Weights of a small multi-label audio tagger.
Training: adamw at rate 0.001, 21000 steps, batches of 128.
Data: trained on synthesised sound scenes: up to three everyday sounds over a background, 26041 training examples.
Rows from block 3 of a small multi-label audio tagger, named by matrix and row number. Rows with one number belong to one neuron. Each number is 50 + 10 x the weight over its row's rms, rounded and kept within 0 to 99. All counts start at 0.
After each neuron's rows are labels from the 100 clips, of 14976, where the neuron reaches its highest value: "responds to" is what is common among them; "peak on" is the class under the peak. Only what is clearly more common there than usual is listed. The data: synthesised sound scenes: up to three everyday sounds over a background.
# fc1: MLP up (model.blocks.3.mlp.fc1.weight, 768x192), inputs 0-191
# fc2: MLP down (model.blocks.3.mlp.fc2.weight, 192x768, transposed), outputs 0-191

fc1.610:58 61 61 44 34 59 55 53 53 43 66 48 56 66 44 62 66 32 32 26 52 60 62 47 38 48 59 38 50 38 44 44 43 53 48 48 44 44 53 51 56 42 35 41 41 26 65 45 52 49 45 50 34 59 50 52 39 32 43 45 72 51 63 41 56 46 57 41 43 45 54 41 30 47 52 47 56 59 61 55 41 37 50 36 45 33 46 37 51 55 47 57 57 67 60 47 55 55 58 49 48 26 65 43 55 55 60 35 39 57 46 33 48 63 60 57 40 37 63 49 45 53 65 75 50 36 42 45 62 34 41 54 53 53 56 54 48 28 45 44 46 44 54 34 50 68 27 60 58 47 50 51 58 60 48 64 62 70 47 38 55 41 69 64 41 58 51 48 64 50 38 50 48 46 56 56 44 56 71 66 52 44 46 54 53 67 45 38 52 48 54 55
fc2.610:67 55 48 48 46 58 59 47 50 54 62 47 32 46 55 55 51 48 55 40 52 72 62 51 32 40 46 42 63 51 64 42 44 57 57 41 47 47 50 35 49 39 23 67 65 67 51 37 47 45 75 32 42 66 41 68 64 37 48 45 32 65 64 41 52 47 32 49 48 45 33 49 55 65 55 39 51 43 49 58 50 46 44 53 43 55 62 42 35 56 61 63 59 57 55 54 50 51 63 51 43 54 60 49 60 52 45 52 41 35 41 36 74 59 39 62 65 52 49 59 56 31 43 52 47 42 40 53 53 53 57 43 57 33 42 38 35 52 43 51 49 51 46 65 67 57 48 51 49 62 65 49 40 41 49 43 49 58 38 56 36 52 58 38 24 60 58 42 60 54 56 52 39 42 53 35 33 50 59 66 62 41 73 52 47 41 48 43 35 48 55 58
responds to: barking; clipping; first sound: barking; text has "clipped"
peak on: barking

fc1.439:59 38 51 59 52 63 57 40 51 55 53 42 52 63 56 63 52 40 41 42 50 27 45 57 63 39 56 33 49 44 55 51 36 36 41 47 54 52 51 47 67 37 74 52 55 51 51 49 58 55 58 41 41 59 43 65 37 35 70 42 38 37 64 68 53 36 50 57 31 63 39 52 51 59 66 30 53 46 61 47 52 42 58 41 18 38 53 48 58 45 54 57 51 61 67 49 64 40 63 51 69 48 58 42 55 60 38 23 49 51 49 28 47 60 56 53 55 35 48 54 59 43 49 52 43 44 51 42 69 28 29 37 45 52 49 42 50 28 47 52 48 55 45 55 48 60 54 57 40 70 62 53 32 42 51 43 56 56 55 41 51 56 54 65 41 62 55 43 54 64 54 42 55 55 46 49 41 70 40 43 64 52 43 61 50 45 49 39 54 53 50 52
fc2.439:55 44 55 48 52 40 49 58 63 65 60 50 53 43 46 77 50 41 49 32 56 49 62 44 41 39 61 40 61 57 28 61 46 55 40 57 57 44 59 51 55 26 65 57 52 55 49 54 46 50 50 33 60 49 46 66 58 75 51 35 60 54 40 39 42 47 57 53 51 34 63 40 45 59 46 56 38 62 43 56 59 58 55 53 43 41 56 35 51 57 64 68 41 37 58 37 35 51 62 32 62 45 64 75 58 42 40 44 53 45 54 51 43 48 37 30 66 50 66 75 53 51 35 42 40 46 55 36 42 50 50 43 58 33 63 47 46 53 63 55 42 34 37 60 46 39 64 60 61 64 46 48 52 42 58 50 45 43 57 43 55 40 45 40 38 51 48 53 50 60 40 40 57 65 58 40 67 33 60 52 23 42 53 55 38 53 43 51 49 45 44 52
responds to: hammering; first sound: hammering
peak on: hammering

fc1.305:53 37 56 48 44 59 51 56 53 58 58 65 40 50 34 52 64 59 60 55 48 65 49 70 55 47 45 49 52 24 47 45 55 59 44 55 45 46 73 65 46 64 47 69 41 71 51 54 59 68 60 49 35 44 41 58 41 42 44 66 51 52 41 59 45 61 60 49 46 43 52 47 45 53 53 53 55 27 43 53 62 51 52 33 57 37 58 34 56 58 50 50 45 55 43 59 47 63 40 63 38 50 38 51 58 35 46 24 52 37 45 42 43 61 48 51 52 60 43 40 54 37 42 42 52 34 44 42 58 47 60 39 45 54 47 55 39 45 36 26 47 52 47 31 55 53 53 54 57 60 48 47 39 19 30 35 43 56 37 33 56 54 38 69 54 40 60 55 56 43 61 64 64 36 52 55 40 43 51 34 55 41 48 59 40 47 45 44 47 74 61 64
fc2.305:53 54 68 53 51 50 54 56 48 66 58 45 58 46 50 47 53 62 57 62 47 38 37 31 46 43 55 49 44 52 57 45 52 46 27 65 64 51 59 54 52 53 48 53 53 47 66 58 55 70 62 34 48 46 44 52 43 49 52 54 46 47 59 47 47 72 44 38 36 64 43 38 59 39 54 39 41 63 46 41 49 43 49 44 64 66 54 52 62 42 28 49 36 52 31 38 28 56 48 43 57 65 19 48 38 59 71 57 22 62 54 47 40 43 52 51 46 42 33 42 62 58 67 54 41 44 41 64 64 64 52 49 55 66 47 63 48 33 43 59 68 54 39 52 53 50 63 57 60 48 64 55 49 55 43 59 46 42 57 40 56 45 55 41 35 43 49 57 31 50 40 52 47 48 30 59 48 39 37 45 42 48 60 62 49 51 59 55 25 58 45 60
responds to: hammering; vacuum cleaner
peak on: hammering

fc1.491:38 47 58 49 64 54 63 46 51 51 45 49 60 64 50 67 42 53 56 68 38 66 55 46 38 41 50 40 51 46 40 63 65 37 36 43 34 54 72 48 61 41 66 66 48 39 51 41 52 63 45 57 56 53 40 53 49 39 41 60 48 56 50 39 58 51 44 54 39 43 46 51 37 54 39 36 53 43 29 57 41 51 44 65 52 52 63 41 43 55 37 54 57 52 45 29 41 51 54 53 56 55 41 47 55 37 34 37 21 50 70 62 68 82 53 32 49 63 49 46 45 57 50 46 32 41 51 41 61 35 62 43 52 57 64 49 56 52 52 34 40 40 41 39 62 54 52 42 53 61 63 43 50 45 55 56 53 53 58 59 61 38 56 52 44 51 63 35 61 38 46 45 65 55 47 54 44 52 57 39 52 41 44 62 38 53 27 48 36 80 53 41
fc2.491:50 41 45 50 59 61 47 50 45 50 48 41 47 39 51 51 34 48 48 45 69 30 33 53 45 62 36 59 45 64 37 56 55 72 50 47 58 53 58 60 41 45 49 43 41 54 50 53 53 56 67 64 55 48 54 41 53 54 35 52 45 46 29 56 54 56 48 36 52 70 45 47 57 54 48 49 46 67 43 60 43 49 41 32 52 64 47 35 71 48 48 65 34 64 53 22 36 48 50 43 58 76 47 67 53 45 36 33 36 71 48 53 62 52 50 44 51 74 47 53 65 40 60 42 42 44 56 50 47 56 64 60 54 66 53 51 43 51 56 57 58 49 44 63 51 39 48 15 55 49 49 66 58 42 74 52 35 38 60 48 49 53 41 48 39 61 46 35 61 56 48 39 48 54 58 42 44 37 50 47 66 55 49 57 38 55 48 30 41 49 42 56
responds to: glass breaking; first sound: glass breaking
peak on: glass breaking

fc1.304:55 50 60 56 43 77 52 58 53 39 51 65 24 44 17 53 54 47 54 51 52 48 38 70 56 37 36 37 34 53 55 58 46 54 53 65 62 50 58 53 53 45 46 70 65 60 61 48 60 45 46 52 40 37 35 53 43 43 62 58 53 40 47 48 50 54 69 63 52 62 64 50 51 48 46 44 48 61 45 51 61 28 43 51 54 48 45 62 39 36 61 45 45 57 66 42 52 61 57 49 69 63 65 70 44 40 48 53 45 60 46 40 55 39 52 52 45 34 46 37 54 53 44 69 65 49 34 25 46 45 52 45 50 44 52 62 58 46 34 56 70 30 39 53 47 52 56 65 45 43 38 53 52 55 42 44 33 48 47 37 39 37 51 58 53 58 40 39 41 53 48 60 47 58 57 48 41 53 44 34 67 47 44 52 32 41 58 43 49 36 63 56
fc2.304:54 65 41 39 46 54 54 41 47 30 43 52 33 45 48 42 35 55 40 50 55 40 33 44 61 64 42 51 46 52 28 36 51 57 37 43 54 44 64 46 37 46 60 77 62 69 48 48 48 56 66 70 59 34 48 36 61 44 35 63 51 48 38 77 50 60 58 56 47 36 45 43 53 58 61 55 45 50 53 50 46 46 37 38 48 47 35 43 51 59 27 48 51 65 51 50 43 36 50 33 51 51 52 55 50 43 34 39 52 71 53 64 36 42 54 68 59 66 77 45 64 58 41 63 39 58 52 55 43 53 54 39 54 52 53 37 53 67 61 54 56 46 49 63 69 51 41 50 54 51 57 48 44 47 71 57 49 53 59 43 62 58 61 59 54 60 36 41 44 57 52 42 36 52 61 47 48 42 43 53 54 47 55 39 37 43 66 54 46 25 48 48
responds to: hammering; first sound: hammering
peak on: hammering

fc1.622:43 48 53 56 53 56 43 60 56 33 66 47 49 67 53 54 57 50 40 45 49 49 59 51 57 52 52 42 21 53 38 54 58 63 29 58 38 41 35 42 49 52 56 37 43 52 43 34 62 41 57 44 57 43 57 63 50 53 30 56 61 41 47 65 42 43 39 33 34 48 39 44 53 47 52 51 54 38 48 60 48 36 41 52 38 67 62 36 46 41 46 46 44 38 66 31 60 27 54 50 36 67 56 70 64 51 59 39 55 60 36 47 84 80 50 45 49 50 45 48 40 47 46 39 57 48 59 30 54 59 39 42 54 45 54 57 48 47 40 49 45 52 47 59 51 34 61 75 58 31 59 47 53 46 50 61 50 41 59 57 49 41 29 49 47 53 55 62 52 48 49 45 60 49 60 45 55 56 51 38 51 46 71 62 42 42 53 56 53 63 63 62
fc2.622:68 60 41 45 38 45 57 35 58 35 47 50 65 56 46 51 48 34 46 44 37 57 45 47 55 47 52 47 50 34 63 36 60 30 44 53 58 31 51 45 48 48 40 48 45 32 53 29 56 48 57 64 52 31 46 64 36 51 43 58 70 56 59 63 40 51 53 52 44 42 47 41 62 49 53 48 69 54 41 59 33 62 55 49 46 55 56 43 43 60 26 63 61 67 59 34 47 50 55 57 54 46 55 59 62 60 40 47 52 40 64 61 52 57 64 38 44 56 56 64 48 56 55 68 39 32 51 57 43 28 26 50 50 69 53 52 38 42 54 44 55 36 47 36 61 35 51 68 46 57 45 59 47 58 62 50 50 62 37 41 39 36 55 56 54 49 61 61 54 39 68 65 52 39 55 37 56 44 52 51 40 61 49 50 49 59 35 40 45 55 72 67
responds to: clipping; text has "clipped"; phone ringing; crying baby
peak on: phone ringing; crying baby

fc1.108:36 48 55 42 43 48 55 64 53 49 49 45 37 61 48 56 47 60 55 52 41 68 46 51 49 59 40 45 58 32 63 32 44 33 51 55 44 65 36 50 40 47 51 34 45 51 48 45 58 46 52 66 49 57 33 68 45 40 43 47 46 50 56 34 47 52 56 47 49 36 52 41 42 70 29 48 55 61 49 39 63 70 58 54 58 43 61 42 48 59 35 59 35 54 61 50 37 61 64 40 59 58 21 60 60 67 50 60 73 59 52 42 47 61 47 58 52 44 43 48 52 52 59 68 54 48 32 60 54 42 61 42 64 53 49 63 40 52 52 46 62 49 44 38 22 69 57 55 58 47 37 54 47 55 49 71 65 49 33 44 52 34 71 33 47 51 45 32 46 53 60 60 42 68 42 41 51 43 43 31 42 47 54 51 58 61 46 48 52 57 50 39
fc2.108:59 50 49 50 64 56 42 49 39 43 35 50 32 36 41 53 30 63 52 56 38 52 41 46 41 54 54 53 68 38 45 58 45 45 54 41 39 54 34 45 64 48 52 57 39 35 37 51 47 37 40 56 55 46 63 44 55 49 52 49 57 67 38 49 45 33 49 63 66 64 47 39 68 56 44 64 62 39 43 41 50 53 37 44 34 41 67 43 44 63 59 59 48 36 63 53 49 34 58 51 46 52 65 38 78 40 51 42 46 53 75 56 70 36 44 66 59 54 47 56 53 56 29 47 48 63 52 58 58 52 62 54 27 53 56 48 42 53 36 69 43 44 48 46 54 58 60 38 43 52 53 51 49 38 61 33 48 52 49 51 38 50 45 49 32 60 64 52 59 51 61 60 55 36 38 44 64 46 68 57 71 50 48 43 53 65 47 33 62 41 40 58
responds to: barking; fly buzzing; muffled (low-pass); first sound: barking
peak on: barking; fly buzzing

fc1.427:38 62 57 47 49 59 57 62 53 50 53 49 39 67 29 61 28 52 46 57 46 72 50 53 44 45 44 40 61 41 43 36 43 43 48 57 47 52 45 57 55 40 37 57 43 48 53 41 57 50 62 47 44 27 24 52 50 41 45 64 66 53 55 68 51 52 67 51 38 44 49 37 52 52 44 52 62 56 57 47 63 53 41 37 47 33 55 41 40 62 45 62 62 65 69 60 52 47 66 39 45 44 64 60 62 48 26 42 57 69 50 46 53 55 46 55 55 51 54 37 51 55 49 49 32 42 49 48 44 37 43 34 61 49 62 66 58 43 39 38 42 55 44 45 38 54 59 71 48 60 58 44 43 22 45 36 66 61 44 54 53 54 71 63 32 42 65 49 47 56 49 38 72 56 46 53 59 40 64 61 36 46 43 58 51 46 39 37 45 50 50 46
fc2.427:26 51 53 36 63 49 59 60 50 58 60 40 77 65 42 48 69 33 54 60 46 42 57 56 57 58 47 50 31 72 60 49 61 46 40 48 49 47 52 41 53 41 64 48 60 26 59 45 62 34 50 71 57 47 45 51 67 59 58 54 39 40 47 47 31 25 38 38 55 46 53 42 41 63 48 39 34 47 44 46 54 40 50 53 58 67 56 45 45 36 51 37 61 45 55 60 57 61 67 49 34 65 46 51 47 45 47 52 49 51 44 50 60 47 52 49 40 42 46 39 38 60 39 50 64 69 49 56 59 55 58 45 41 54 68 61 40 49 42 72 70 37 42 57 53 59 46 41 50 53 50 36 48 60 44 48 37 39 67 42 43 39 57 34 45 61 40 54 44 48 51 44 55 49 51 39 51 50 44 46 50 54 56 74 37 35 62 49 65 38 66 45
responds to: clipping; text has "clipped"; fly buzzing; muffled (low-pass)
peak on: fly buzzing

fc1.455:48 58 58 70 46 51 55 53 62 45 54 54 50 59 25 56 49 45 24 58 45 58 59 72 52 56 39 47 29 37 47 36 49 61 43 62 32 41 57 50 51 56 53 63 41 54 54 45 56 50 58 40 40 37 48 61 45 49 53 51 55 53 65 73 50 42 50 33 42 60 54 51 50 50 38 58 61 32 47 45 58 40 52 61 31 50 72 50 46 51 43 48 36 45 74 41 48 49 54 34 51 48 60 43 66 38 37 38 48 65 57 41 51 60 60 30 47 34 62 55 47 35 50 48 60 48 53 41 58 50 22 60 50 59 54 51 53 47 49 29 49 57 50 53 57 32 56 64 49 50 55 52 36 31 60 46 55 53 52 47 51 44 64 63 39 47 64 49 41 57 25 47 72 29 57 46 53 54 65 47 46 71 42 47 49 47 50 50 38 56 55 39
fc2.455:54 54 47 48 43 64 70 57 59 46 52 50 40 55 69 63 56 31 46 49 19 53 44 66 47 49 56 53 53 48 51 45 59 35 50 64 40 44 54 40 59 46 55 48 38 63 63 47 51 47 43 53 65 47 56 61 40 34 38 39 41 36 44 62 41 40 45 41 42 43 51 33 45 56 43 56 40 51 34 69 52 59 60 71 42 59 50 35 61 51 48 43 47 58 50 44 44 59 60 67 55 57 51 55 51 60 42 47 45 42 51 36 61 64 49 27 38 64 53 78 28 58 54 61 40 43 51 43 74 46 29 47 55 59 56 58 51 30 47 42 62 46 43 46 43 41 64 59 59 42 50 52 49 55 49 42 58 50 44 44 55 42 39 55 48 57 54 46 53 53 39 58 62 64 56 52 46 56 55 41 34 57 43 54 63 73 22 59 49 66 43 34
responds to: clipping; text has "clipped"; mooing; fly buzzing
peak on: mooing; fly buzzing

fc1.488:53 50 55 55 33 71 54 71 57 47 48 53 08 61 40 56 56 39 41 36 44 62 49 56 55 55 45 39 41 56 38 54 46 61 48 63 57 63 43 38 44 22 56 59 46 63 73 48 59 41 59 55 38 50 39 53 51 46 57 47 50 32 57 66 45 53 56 55 42 57 52 44 54 43 47 39 61 61 36 58 48 49 40 49 35 31 38 50 44 58 65 48 39 55 61 42 43 46 59 39 60 42 74 65 68 41 46 58 59 73 55 51 42 52 48 61 48 34 52 36 53 37 51 49 42 48 34 32 45 50 33 49 61 44 55 49 45 45 46 37 47 46 56 54 45 71 46 54 59 49 52 33 48 31 43 52 54 52 60 30 46 35 52 62 43 69 43 47 42 64 54 58 48 55 64 46 57 58 70 49 57 48 56 50 42 47 48 49 41 55 49 53
fc2.488:55 58 44 38 42 42 65 58 65 50 60 40 51 50 56 39 44 75 58 65 55 50 49 57 45 44 46 42 44 49 56 49 68 64 49 44 47 54 59 50 54 58 47 42 58 74 65 46 50 49 66 62 54 29 55 39 56 50 50 66 57 36 46 50 47 49 37 53 41 51 43 49 50 46 66 63 53 67 55 44 36 32 39 40 49 64 42 41 35 37 47 44 57 57 56 29 45 67 44 31 33 46 31 53 43 49 62 47 70 68 54 54 46 47 49 71 62 53 48 38 62 28 31 55 42 53 46 53 49 52 58 39 38 44 49 42 49 56 55 69 71 47 49 43 41 50 45 53 54 46 69 48 52 59 39 42 60 45 45 52 56 56 50 43 55 55 29 31 45 54 41 51 32 53 48 47 42 49 34 61 66 53 70 38 31 54 62 38 56 49 66 46
responds to: hammering; thunder; first sound: hammering
peak on: hammering; thunder

fc1.638:47 56 59 56 32 51 40 52 57 43 56 37 44 54 33 45 59 30 41 36 56 72 71 66 60 56 38 53 54 46 63 43 60 56 54 53 52 51 39 51 39 54 35 32 30 39 71 55 55 48 64 75 40 41 38 61 44 28 51 42 58 59 48 57 49 65 63 47 51 57 56 52 51 57 41 57 57 63 52 67 54 40 45 43 46 44 50 59 51 41 63 49 72 48 60 55 48 50 66 63 43 37 54 64 54 38 50 56 30 59 44 47 60 44 24 65 52 44 39 54 46 49 49 56 52 37 38 51 47 41 54 43 69 57 57 47 40 38 37 50 53 28 44 31 45 56 53 66 39 34 41 37 57 57 27 52 61 48 51 44 43 50 62 47 46 39 40 43 58 50 48 54 52 41 45 50 21 44 44 48 39 53 50 47 41 60 58 38 52 47 54 52
fc2.638:49 50 50 42 45 54 43 36 44 44 41 50 42 52 47 47 20 68 52 46 59 75 42 54 31 48 46 61 38 55 57 48 34 56 58 62 41 55 57 61 40 33 57 68 48 56 32 37 60 42 46 62 60 54 34 54 75 56 34 56 28 53 45 51 21 51 40 50 39 52 56 58 46 54 45 51 47 52 55 48 59 49 64 63 60 37 63 59 36 60 52 45 43 68 73 33 30 62 56 36 56 35 52 54 47 55 53 59 55 57 31 52 50 40 49 53 56 61 33 57 55 45 60 62 47 54 50 57 45 52 63 42 59 46 51 59 54 58 70 43 63 45 38 45 54 37 37 48 58 50 60 53 67 58 56 57 53 52 32 48 68 66 55 45 59 40 59 44 41 33 48 53 36 57 54 47 44 40 53 46 41 48 43 43 53 70 51 54 44 41 37 57
responds to: barking; first sound: barking
peak on: barking

fc1.368:68 52 61 50 44 53 55 56 52 68 57 50 24 56 40 62 61 54 53 62 51 42 36 63 28 38 52 45 56 44 62 31 35 33 38 64 45 49 61 45 54 39 63 62 36 54 49 52 54 73 61 38 46 25 41 44 40 39 44 44 57 33 42 56 42 65 62 49 45 57 45 54 51 54 52 45 53 34 60 44 52 40 51 53 55 44 55 25 63 42 48 41 32 50 46 50 44 55 45 48 73 56 42 50 62 54 55 33 49 56 41 44 48 55 53 54 52 52 39 55 53 49 51 56 45 30 28 52 57 40 49 46 45 49 68 71 58 46 25 41 48 57 39 50 57 63 48 76 67 56 55 58 47 45 39 48 50 56 42 29 55 57 46 57 45 34 50 49 52 50 54 72 67 53 50 54 46 39 61 43 44 52 52 50 44 67 37 42 34 41 42 54
fc2.368:51 55 34 64 54 42 44 46 54 65 54 44 48 40 36 40 32 53 52 57 49 30 51 52 70 70 41 50 39 50 38 41 31 50 38 61 65 46 46 44 40 56 68 56 57 55 47 62 46 62 52 61 60 36 60 40 48 59 60 34 50 52 53 63 33 47 46 57 44 59 61 55 56 56 61 45 58 54 61 52 44 44 60 49 45 41 37 53 56 44 60 25 44 36 35 71 51 34 50 59 50 56 38 52 49 47 60 59 47 69 47 42 30 40 55 78 59 55 35 46 54 45 51 48 58 62 50 73 45 57 56 48 28 49 51 52 55 52 53 57 55 48 52 58 45 66 59 42 52 52 69 36 45 45 34 46 47 50 60 54 51 63 49 37 39 37 43 46 55 51 62 43 45 38 44 48 52 45 38 54 80 45 33 34 56 47 66 49 54 24 46 59
responds to: hammering; first sound: hammering
peak on: hammering

fc1.677:47 33 62 37 68 59 43 46 50 63 55 44 48 58 61 66 44 45 58 64 39 55 34 38 29 39 51 46 62 47 49 45 41 38 33 35 51 59 64 57 57 42 54 41 51 75 61 40 59 64 59 59 51 55 43 51 46 38 50 53 41 30 40 51 53 42 47 33 47 51 27 41 54 53 58 42 46 32 52 46 50 55 42 49 51 58 60 18 62 57 45 50 58 57 56 49 44 61 59 43 45 67 30 39 60 58 45 42 52 62 35 46 58 72 59 44 50 66 31 53 67 67 45 55 42 28 46 49 54 51 68 43 58 50 48 60 39 46 35 49 47 50 41 42 64 52 52 50 49 59 45 58 54 45 58 47 52 41 62 46 54 36 45 57 39 66 58 32 58 54 54 62 53 43 51 52 45 42 39 50 45 54 70 45 39 52 40 32 40 65 62 39
fc2.677:47 51 33 48 50 57 59 35 50 47 45 58 41 64 55 51 52 64 32 53 67 38 66 71 49 51 46 46 51 67 43 43 68 57 59 36 78 47 50 46 40 72 40 59 51 41 56 57 45 55 48 49 51 54 66 65 62 47 52 53 38 70 33 47 45 58 58 40 57 65 61 57 35 56 34 56 35 72 44 64 45 52 35 45 40 37 48 46 50 47 52 30 49 63 53 63 52 45 58 44 57 51 53 52 36 41 57 48 24 45 74 53 45 52 52 52 52 61 62 37 36 46 37 56 62 59 57 53 55 54 60 45 56 52 40 44 48 47 65 32 54 42 48 58 52 50 28 19 51 48 43 38 59 58 37 66 36 42 56 53 63 43 64 42 41 49 47 49 59 49 29 54 51 57 61 48 41 43 51 48 48 58 42 56 40 39 51 51 49 52 45 44
responds to: glass breaking; footsteps; thin (high-pass); first sound: glass breaking
peak on: glass breaking

fc1.29:48 45 69 43 48 51 52 47 59 58 49 49 49 53 44 69 41 52 51 77 58 58 54 51 34 41 32 39 44 55 49 63 64 49 46 36 44 56 55 45 45 46 58 67 66 57 54 34 46 70 60 56 49 53 44 56 55 41 45 62 35 52 42 42 41 51 46 52 44 56 56 49 34 44 42 43 34 56 33 62 49 53 19 59 56 38 60 66 54 58 59 57 40 59 48 37 30 55 61 29 50 53 44 57 62 50 52 50 44 62 61 58 66 61 29 37 55 56 42 40 55 56 44 38 24 41 37 52 51 47 57 45 54 56 56 39 57 45 53 41 52 59 29 36 57 53 66 51 50 66 46 51 46 45 47 47 54 43 45 56 63 35 68 40 49 40 26 49 54 49 45 49 55 66 55 61 56 53 53 45 51 43 60 49 48 39 39 44 46 77 52 22
fc2.29:40 56 65 63 62 48 41 37 54 44 40 55 50 39 44 58 50 46 36 38 60 50 59 59 51 65 43 79 42 55 41 40 58 46 60 47 40 67 34 55 52 69 54 39 25 51 43 43 45 58 46 46 52 44 55 52 57 40 35 52 53 53 52 40 69 65 46 51 48 60 54 56 44 54 37 57 60 66 62 61 53 58 49 35 57 41 40 49 59 42 70 42 58 58 41 40 57 48 54 55 38 46 53 53 54 57 39 32 47 62 43 41 55 59 45 43 58 53 40 52 66 39 69 49 50 60 40 55 41 57 48 55 57 57 48 40 84 52 52 43 42 59 50 71 43 36 46 31 59 48 45 69 55 43 59 52 19 29 48 50 62 63 45 51 41 49 47 37 56 56 54 53 55 45 53 46 47 50 55 47 43 58 53 55 34 46 39 12 46 55 47 62
responds to: glass breaking; first sound: glass breaking
peak on: glass breaking

fc1.447:56 50 53 45 53 51 61 51 55 57 62 51 25 58 40 54 50 49 46 47 51 47 55 79 44 31 50 41 30 49 43 51 63 50 43 44 63 52 58 57 38 29 57 58 41 69 65 58 60 66 53 39 41 52 40 56 51 56 64 51 56 57 28 54 57 43 54 39 48 56 54 51 37 58 31 31 61 59 55 41 47 65 48 44 47 45 63 36 50 50 60 42 49 76 85 46 34 64 44 39 46 61 53 69 41 31 36 64 51 61 41 34 64 52 59 47 37 44 53 40 42 46 42 49 53 39 37 57 55 36 50 38 46 54 66 69 45 42 50 36 51 30 37 57 43 41 50 50 38 64 48 45 53 58 27 59 48 47 48 44 43 47 47 66 39 61 51 64 48 54 54 62 62 53 49 54 41 58 46 48 45 49 45 42 38 40 47 46 49 52 51 41
fc2.447:51 43 60 44 54 58 61 39 45 54 60 51 49 41 34 42 55 44 55 40 51 42 54 49 42 60 47 66 49 34 69 58 69 36 44 42 41 46 38 55 48 71 59 42 71 58 49 36 49 55 36 49 46 49 51 47 50 54 48 42 63 64 60 57 63 39 57 36 56 44 58 62 50 62 65 59 55 39 42 71 49 63 32 29 53 49 58 43 43 51 39 53 68 58 52 69 53 35 50 55 54 50 64 31 52 44 58 47 33 33 50 50 71 65 52 26 50 52 55 32 46 59 48 36 55 51 32 50 47 41 58 47 54 51 45 49 55 50 46 63 63 51 52 31 68 49 50 49 51 45 47 41 38 66 53 61 41 44 49 43 54 30 60 39 31 60 29 64 62 43 60 43 52 35 46 70 47 67 48 36 49 27 52 49 57 60 46 50 51 51 47 55
responds to: speech; first sound: speech
peak on: speech

fc1.119:47 57 54 61 48 64 51 56 57 34 65 69 43 57 29 54 61 38 45 54 38 51 62 56 59 56 53 44 52 45 46 51 52 58 24 50 48 25 52 44 44 45 40 64 54 58 50 40 59 51 51 46 44 31 43 65 41 60 43 56 58 57 62 61 47 33 43 24 35 57 41 43 57 50 48 38 45 49 51 51 45 47 40 54 25 57 83 51 45 48 38 48 38 51 79 39 45 31 54 45 60 63 55 52 67 50 42 56 54 64 42 49 58 48 51 31 35 46 38 57 40 47 59 39 41 50 46 56 55 29 23 56 55 67 57 48 46 40 46 48 42 32 51 55 54 52 58 65 58 56 68 49 46 36 49 51 59 58 47 43 36 28 53 45 36 48 64 51 43 55 54 56 58 47 56 50 39 49 64 42 53 57 47 50 59 62 47 54 45 61 58 42
fc2.119:61 46 49 56 34 57 55 46 47 52 57 72 66 59 50 69 65 50 60 45 42 58 38 50 42 34 57 46 57 47 58 63 48 30 48 67 43 35 48 61 54 39 66 51 34 64 47 43 54 51 52 45 63 54 43 46 33 55 41 62 60 51 39 52 39 60 37 36 34 57 58 40 46 23 53 51 53 52 43 51 48 61 41 61 35 51 54 47 48 50 40 44 57 66 45 50 62 47 45 51 57 57 37 39 57 56 38 37 46 35 46 49 71 53 42 35 50 54 54 84 44 32 37 47 55 43 55 36 70 43 31 59 50 54 51 48 40 38 43 62 51 38 53 49 49 52 66 48 53 66 68 57 37 37 53 39 57 65 54 44 47 52 43 40 57 54 53 47 27 44 37 57 56 55 49 48 51 54 58 44 59 62 41 69 58 67 31 59 41 62 41 56
responds to: clipping; text has "clipped"; frog croaking
peak on: frog croaking